config = dict(
    image_size=64,
    encoder_norm='batchnorm',
    encoder_activation='relu',
    encoder_kernel_size=3,
    decoder_width=256,
    decoder_norm_position='pre',
    decoder_activation='gelu',
    decoder_parallel_block=False,
    decoder_positions='learned',
    beta1=0.9,
    steps=18400,
    adamw_weight_decay_other_params=0,
)
Rows from block 3 of the text decoder, named by matrix and row number. Rows with one number belong to one neuron. Each number is 128 + 24 x the weight over its row's rms, rounded and kept within 0 to 255. All counts start at 0. Numbers have three digits each. After the name is the row's rms in percent of the matrix's.
# fc1: MLP up (decoder.blocks.3.mlp.fc1.weight, 1536x256), inputs 0-63
# fc2: MLP down (decoder.blocks.3.mlp.fc2.weight, 256x1536, transposed), outputs 0-63
fc1.1295 123:106146129122100130090129127118105132097147144146121146111145109124090107092125137115125135160110111133143116156103107181119123106114111114133138107155145105114128114069140140121148184141109112
fc1.1296 078:132109119122125156092119147160170167086172141193123126111156106108141111107147158118142126120141097162154121126116141136102128154136129149136109096142115078171122098129117099149132103158115132
fc1.1297 142:169132062129138154125120136121132122117139072144172179126115152154135117126096178124136130156118097097122133115114102137076117129138179086085191092116133089124106140122148117171124121146149135
fc1.1298 087:130131100129153092154137158147152144115133162142151139113156113151096099100110144109137138145136138120147144097138177118125140120144073144121098133109125066161154130105127151149123117083178124
fc1.1299 151:143108097175142185133090149133087128110139103149137120129108122113126079131123125142161126102122155163108126112156137111167102134149117152151166103113154123109120151173134137098102126116122125
fc1.1300 069:141088129130129142085110108186142152117152126209126143125169114139115113080148151086094142174150112132140141139114156161128144144142125137117112105146144077173127131127137126161132113142129132
fc1.1301 084:149129137156151155107105151182177133118133115170156142082142118141087123117143158103122138149132098110124142114126123140158125123131115147110126131153122117151157118113157132144142149116132134
fc1.1302 093:126137120122130131133109126157134106099118106137142132143145110088149145106139134133096105160143128134123131124129156138128153123101113164140128068159141146167167143098101121169145170147120128
fc1.1303 072:151116143166137147118120154163146147134155150198147175105144113154119108076140171115132133159131112120156144137074146140142133113139096176127154101122132088155133151118146106153160130127147134
fc1.1304 133:077120095142111147137115087167094150165112118141114146139121139129131163149119120103104130128150096127181127139121113120099103162126141124124120148114173133108151144119129132112158135139143112
fc1.1305 101:121106116175132114147123127127160142121115148138125118135162125116105115074141165163122104139127152121138159117143155152106149118098098129166114149119141110165133133096157112111119169123158173
fc1.1306 071:130124109156155161113088124184161137105146132190142128102146092111135142080124146128120134147158102140129118126119170132119124135128109121135118083157131113165146119101136129148130145128143150
fc1.1307 077:150150115174137151141121146201143154099158112181119143080129086120121118095126183109116110164149119141155132123166154157133143138111133114132115087142122105151145152105160144116137128109138160
fc1.1308 072:112116125164126165112113150189153117098139117211149150085150105134113117082127150102103124155149110114154151140107165143160133129143095162115140106137144083151135149110110142151159104117169136
fc1.1309 131:110152131135118116113144082169132118103121116134121125150100104137139128130154111131139111098153127130115119167126158120118095161152119140146127195118083141140152111088090141117115122113152124
fc1.1310 066:154116129159153157103105143193156145106144117174156148110167110136128113086156146104104137176153096136144137128133158134131139122119108167133125073125130090162129152109141120155123116115145134
fc1.1311 076:163121131179187148122105167194121147088141119182136138102143102123122117111149167099122115147156119118130122142121139164143150108131087123107123092124105105157137156118172146130149136112115146
fc1.1312 134:105117158145112119129131148113128143145141114123139150166133133106125093121174139069151132173187151108138108076114164111137110097154060150119130159133157143115123163133179080128119153152122129
fc1.1313 077:153113123161132133126072170168137121094149121150146121093148110159126125091114124090090116165123083081133158132123179169158127136119100163142125107147132061151117142103151150143149132113132122
fc1.1314 068:124110113131136166115108151188181148110181137190141144086168099144132118076150141134109117158137110137148137136131146153143132138136116156128134093125128099174120148103133130172140124121142144
fc1.1315 072:126093154138124140116090120174153114107158135170156134104183077122161113051124135109092117167167102121131127134120172113134124134102115135106097112158143096142142133135128163152142125139159157
fc1.1316 085:170103114119123145106077129183162143135182098191126093110123124134138086125124165124144128158152137130136145129137161131140147144109162117151101106124156096164105133092119121148132155116147133
fc1.1317 079:149103086124136146075124159185133157064146102175116098102134107105142116117135162135129135121116111151134102122152159114111149137097137129160089081134132130149130114109105098163138141108095125
fc1.1318 164:144091147143131145136098128148139149119171099164147131107139116152116103104123108140122169147135129102144142151105163124136124124151141153110111131171149168106069136051143156133114143092147168
fc1.1319 118:166163153102133132146091133115111168103126153111103164193097173157169138176105151171144115138129110154173077122166104138105111123143118130119137135155126130135093126106136129128119108125168124
fc1.1320 076:149115115152139152142078118158175133112169134161152137109156089126133086086114152136119103151162128125157144150138129157120113128125103174135132115144136089156126132112121117163130113116142098
fc1.1321 139:126166106106168140182160076110119124155107113128134135157132124125155144064120120132094123109130130205118092103122121088105130163133122145128135157090146113170108129108088121170166120088105103
fc1.1322 088:154120125108115163109080119161138149115114162133127152148191155131125116117147127118110123145146099125119110127132145138146126101114120155156134104134127132166111129111116110107114169127127139
fc1.1323 072:144110105140118158117120132174173131122160126172130141120181094143146135077152158126106114172157102142143139118131158137122151139102127150128112087135118084154130110126138118162132125163122151
fc1.1324 071:144112111140137134097084113217151135110145135184128124098144085122126127078155128120110138159152105139126142151114153147129127154126129150116105081155166094161138132094146127154145121148125145
fc1.1325 106:135112063137156180150125119142164153122143141111140108122112122111132120119144138143122081107119121133112130105121172102128106099107145123168091132079144128155116131135151088139114136100123135
fc1.1326 130:120102079101139125106103107150149150173142155140138162139125080118116117131107125141060117162120164152124100106105173158128166125125142139126129114118105152148132094146127157132102112123104083
fc1.1327 074:121105116144125156123106145195160153103134136176135129115155092132142138082145139130101128151157119152129129125141156139131144148098132133135101082138130118144140137107132145163132140119142140
fc1.1328 076:149115129159130174098120156189164149107146124194122139092133121141130125080125175101149128179122115134124128145113196149152141134132122142158150091121123099185112129126134126122126130127147138
fc1.1329 182:165116080159142142085071144157150155108103073132133147129148122153145120153130098157179151145114103123139122097061145132146112155152161125124126165127127114146126119132129104075171133115095121
fc1.1330 072:135111106164142148099084137198153145118153115187144142084145093129140147082138160112124123148149110103158116125117174146155138129122120128141131092133133106154109137122135144132141132102143152
fc1.1331 093:098114125138085133114122132176199127084132172139139108131170095126145131097138146137105146094147095122151144127126131123135115146156141120159121110122121098180100087127115080125126129125154060
fc1.1332 068:138109119165155153106099136205145142107141123200138133104141080125136128077134161106112134159148113133137126129120148138131125130118109148104133084150131102173141137104152153147140137120112145
fc1.1333 068:159097126155142157110119151196145141124150123184126145121163128141131117084150155112082123162173097148123142147115160138118143128113114138147130094131160101187131135125146114149130137133142148
fc1.1334 081:142113126142148129089114156191120145117163096204134130097163117169126149111146171102141162155165113108118120143121157137155132097151113168124136087147116088146123142107145096118140128095140135
fc1.1335 080:118129119155127130116096109146189139121123108144137123118139108146125092105137144122100117176138093131126172126131204131157149147125113120102099129131138095164129128154143116176171145129165160
fc1.1336 139:114126078096124066104129119093131120116105107159159092113087156128116115102111145126163094136176130099144155170152114126159106124097137110158133189165101116135101091165110109115106128149140107
fc1.1337 129:132086127148121100130117148124135150162118120101137136151140131135103130083123138126079131125126127121127121152161112116104077128149127122107098125112128123146168102093133146161129098119104114
fc1.1338 116:119141122122141125120044138130129114139139142145124111100103127129078137122104099137122136139129161116131109134121083138128125154153107135113133114149123117139131105162115138144112162142069114
fc1.1339 119:172131092125082140160139143090080124139132083135162126155099126140112143127140098152114140152121114053116105169155147118086142132112094130129095146117128108129144122168125124110098153115134123
fc1.1340 113:121091125142080138122148084142202146102126183152120118154147109142136089130143160140108145121135110133166154099120100130140108149158147112176136125147116069159123115138122077113099102143142078
fc2.1295 120:123143141107138144150138146109175141088112105137140140145111189117097120139115149117149167121137113089122140146133114153103093113108147129129104142106095110129071133167125104091103193120123128
fc2.1296 078:116126113134145173130094144144139109138154123145121118115137098122125088127112145100132148144131113107128124128089180166090135106130104161128105096143128140113168154123109159145132138142121145
fc2.1297 136:127128085137147110097148138135108110128110093165140140122131087141093133072127118169130151098093128087123098117150146140090105175143109098146088155152103099147133161136152086121113129117147167
fc2.1298 090:128137114114143093156138102098107120120119190108130160094169127138100154149134148123181148130104112114113125135156186126124102136110114116129144194137159116137135072135124169123147167104139141
fc2.1299 125:116133131133139169108118135111069148090131129134114136115097155134142114131127107144138140154173135099140125152112142136136088155125123119177132122120129121115106140114117159139091140106117160
fc2.1300 068:137106133127148162146094118149127091141124136138119159108123135164146120094139134109105155133132112116109096123109176173145107107136115121149142123136148123152122105126102146166161151130120138
fc2.1301 080:132168138117110133098112147131158120149135122151113148120125151129121080118147117092127115139118120123078120113135169138143150114123128188143140132152141101162141132127104134146146110127164122
fc2.1302 101:104148144129141133124097121138131079090097112108106163136155086107156144079114122096117132133111106133114154182084158106123097102125120159131103138127156137121164199113125133158172149149129127
fc2.1303 070:154122102111147169149110141148119109145156163099124135113114093132151116111151165117148148123118116129112112128103203130144116097109116106125160124133136089146177126100131145162158160163119124
fc2.1304 127:151125155160093127120144163101152108114150159136126111142113122124120137108159114123140102173129125143109131165144143119166135099089130128138101130130143098067124083157130126121137095109105143
fc2.1305 141:124132119142099132144126110122106111160126138115121114140131116137135106121127168145144129143150154123151124133143132144110141156132115119182139156136130114169128138092105109126140127127155169
fc2.1306 061:126124134132138172138112135150137087097131122148115133125105110155147090099115150087126131111143099112115108150113160160145104116132124147155122133149135124128186101110098164140184119167127135
fc2.1307 083:141179121150163178162121125179132098111143129115126177088129120124131116131135127097125141149113082099091127151152172184140109129134142162147131117128147147141156133124111154167173160121144170
fc2.1308 070:145130095108141169158101145147123069127136136151124131086108101123143131125131152093125128131131093116121143134114184151176131099115131147143160118138148139161164116089091141159185168141134134
fc2.1309 142:177138082107101117134101141110124153094130112144157132152079165149100133130140122121083151147136155103130119118128143092165120113173105127132141145130152075106077147127159101128101111168119114
fc2.1310 055:148128103126156173124091145164138078121127148116121151108111115146135115126160159114135146137129110130099125136118179160123135095143132147182152124129118094140175149103119149176131147128128141
fc2.1311 088:143195132147142183161152144171125085134134139131125159083123091126119117138152122098151119138126078099104126135129162147128133116113095142145143141115132161130167137098142117182141142151140168
fc2.1312 120:094117109099128095156095170106150099102136078158172140112157200127124120116172104163152074136106123114103122083115142137105156146152104128165164118148080119109121078145128103155129125137157129
fc2.1313 077:153125091112132125130129143154131114132133153106109158095094084153149122142136109105139132138094075127102141119106201132150116127159106158177164142149150074138138141101108143156172122128152131
fc2.1314 054:115125091122140155135108128150142122133118134130162157081104100136120110106149132101128127124107106123101150127103187157139116111129119144137159125132129139133164154120110158172152170141112166
fc2.1315 063:105140142137124142133115107145141062145117146139124134109124109140154124140126131090134126141156101105140120108103189159119126119129131142175151129140171112127176153106109115147147130163122153
fc2.1316 097:134123125133148154121085129162123118142153137143121120099158131133125104137156156087168150121134125124076110147113134149118116111149122154149120114147143116140108166117143165171170146135117125
fc2.1317 094:143134134165135153170126120147127048137156109135136125122171135143112110137137114115161148128151089090114116122118151182134126112153106169122129134165104139090150153103119178149151139149154138
fc2.1318 126:145141162175129096142064105122113141155127113132145125073178128140119100132113103124149155130138134112140160118079150138120113136120141134123109122126125176152131178128128174121131156126178151
fc2.1319 130:152102116118127138151135179136111096132116143129106132136143081076127140109135110111110138116095125121101116141151148094146117137115145120119100137153091138103141140100094168130144148135148121
fc2.1320 073:139125102111136154139088073154134086108138120126135123107117123099154128126117112094122135102129081130133160129121170154168122109104140154124132124141133121119162138098130139149181193163103142
fc2.1321 151:159073175164117144115125122105096146120113122129139105125177112110133109112199134138151109139136133133114171181114131135121095134088109125101102152101154138122119134086157132135128116088137135
fc2.1322 092:086166113116140148109073109139121135133096138109098138179130147087123116101137130091148138137089117111081080122151120119108115082158117194152140158137160106135122154140124102092143117093110154
fc2.1323 071:123108113160158171140091144142153090138139139125136172110100101141135098104150153126094155127135114116116133164073178142107088117122144148145125144142165098143149151120092159154146145153115135
fc2.1324 071:145122115119129146138083130145117080154134140125103143132098091157153101098147149132136146135155109114104088123102184143139131104129121166177150118144169113153128144098085134160162134133137130
fc2.1325 123:110103115149137155151114139121116145139109108156088158142092144121149120115099130151125119133141140121137130117096150103086111115096130137164101106091144152139143143137137079156140120100122161
fc2.1326 150:091137085130162108115118151099129129129124103124170135143163110101095112172141123122094071120156128091142102126154113111162068131151104079125143154111094214120122143114133098102127147137147099
fc2.1327 063:149112104141131175135089150167125078124128143131111144125117097145145116109148135093111153132130115126138122149106181170131120108136122148173128129137131137121152148114094136184172130132114156
fc2.1328 082:137137119138148169142109145170134105136138102139147133085118111110134120120153144083144140133128109134107140139097190151139145093118131154139153070127122147145186155103126147149187150122129141
fc2.1329 170:163139084137125160118064179124151123121107096124114147152135083136132127147108112176188126153118116088134100124101180117110108157161136141156150197174112100120112106153108124099132131144074141
fc2.1330 068:126124094148150158135094140149124113148129141135124149100110085113163097116160142092144118145121094124080102101114162150149127102134122133164162107106138145136186150097108157145178129156130151
fc2.1331 102:110128134075089125084113144120076119122153173141098118139133104153142146099100169162163133118165140127147112130141147127135122124172128111155136125115157089115128109107097112087137097153127157
fc2.1332 059:136135121109132166131097127154119092162111148127126160114126092146144110088141146091117154118131101122106093121128163168156106094105120175156136135141134119136151118127111133153184150138114155
fc2.1333 063:134107118134147174127112149158130076128154149119104150104118104131153121096147150101083143133124094142096093133079191141129089101140126135168126163129142123152149116132130134163155158151120131
fc2.1334 086:153156082138147154141107138173134092125152145118148144076158109121126108130162129119145140157115100104091127122123178147152113083145150133150169103150124102126166142097147129160153135111134127
fc2.1335 088:143137126123114114145114107084124103156106130118132137109108092164121123122134142139162122168144078113115134142139192145161121153134097114116126161156096123138123139106113143190138125135129131
fc2.1336 158:139092140129129139131091119102126136104129128121129145161113113097125139092147133114083171118145147132154104112117130109140142156157085159132083126166155133149132124099144112160154128087101118
fc2.1337 122:155149115174125141121182115116168164112161145160104133113114121129123097120150130118120138153119169135096105168105140128137109116101132126119132118105147109161115138112088100134113124139112177
fc2.1338 147:147165101110151131127141138116141124122137128126142140153111120151102090110146156101127151095136142079115142143141141125135159108175161144167171178136114147161120124170128059113112137139178087
fc2.1339 136:119152124129123113157166131139146123150100142119098119115114136142105178125132146129144126078141112169180169133127131140120093096154153183137150150124133128128128115087091151121151114118128126
fc2.1340 100:095136130084104122097117149127094126130140191127103121138114105137146113118095181154128130123158157120166109142147149135144120121153112098171154145120131076117131116129077090093135082137132171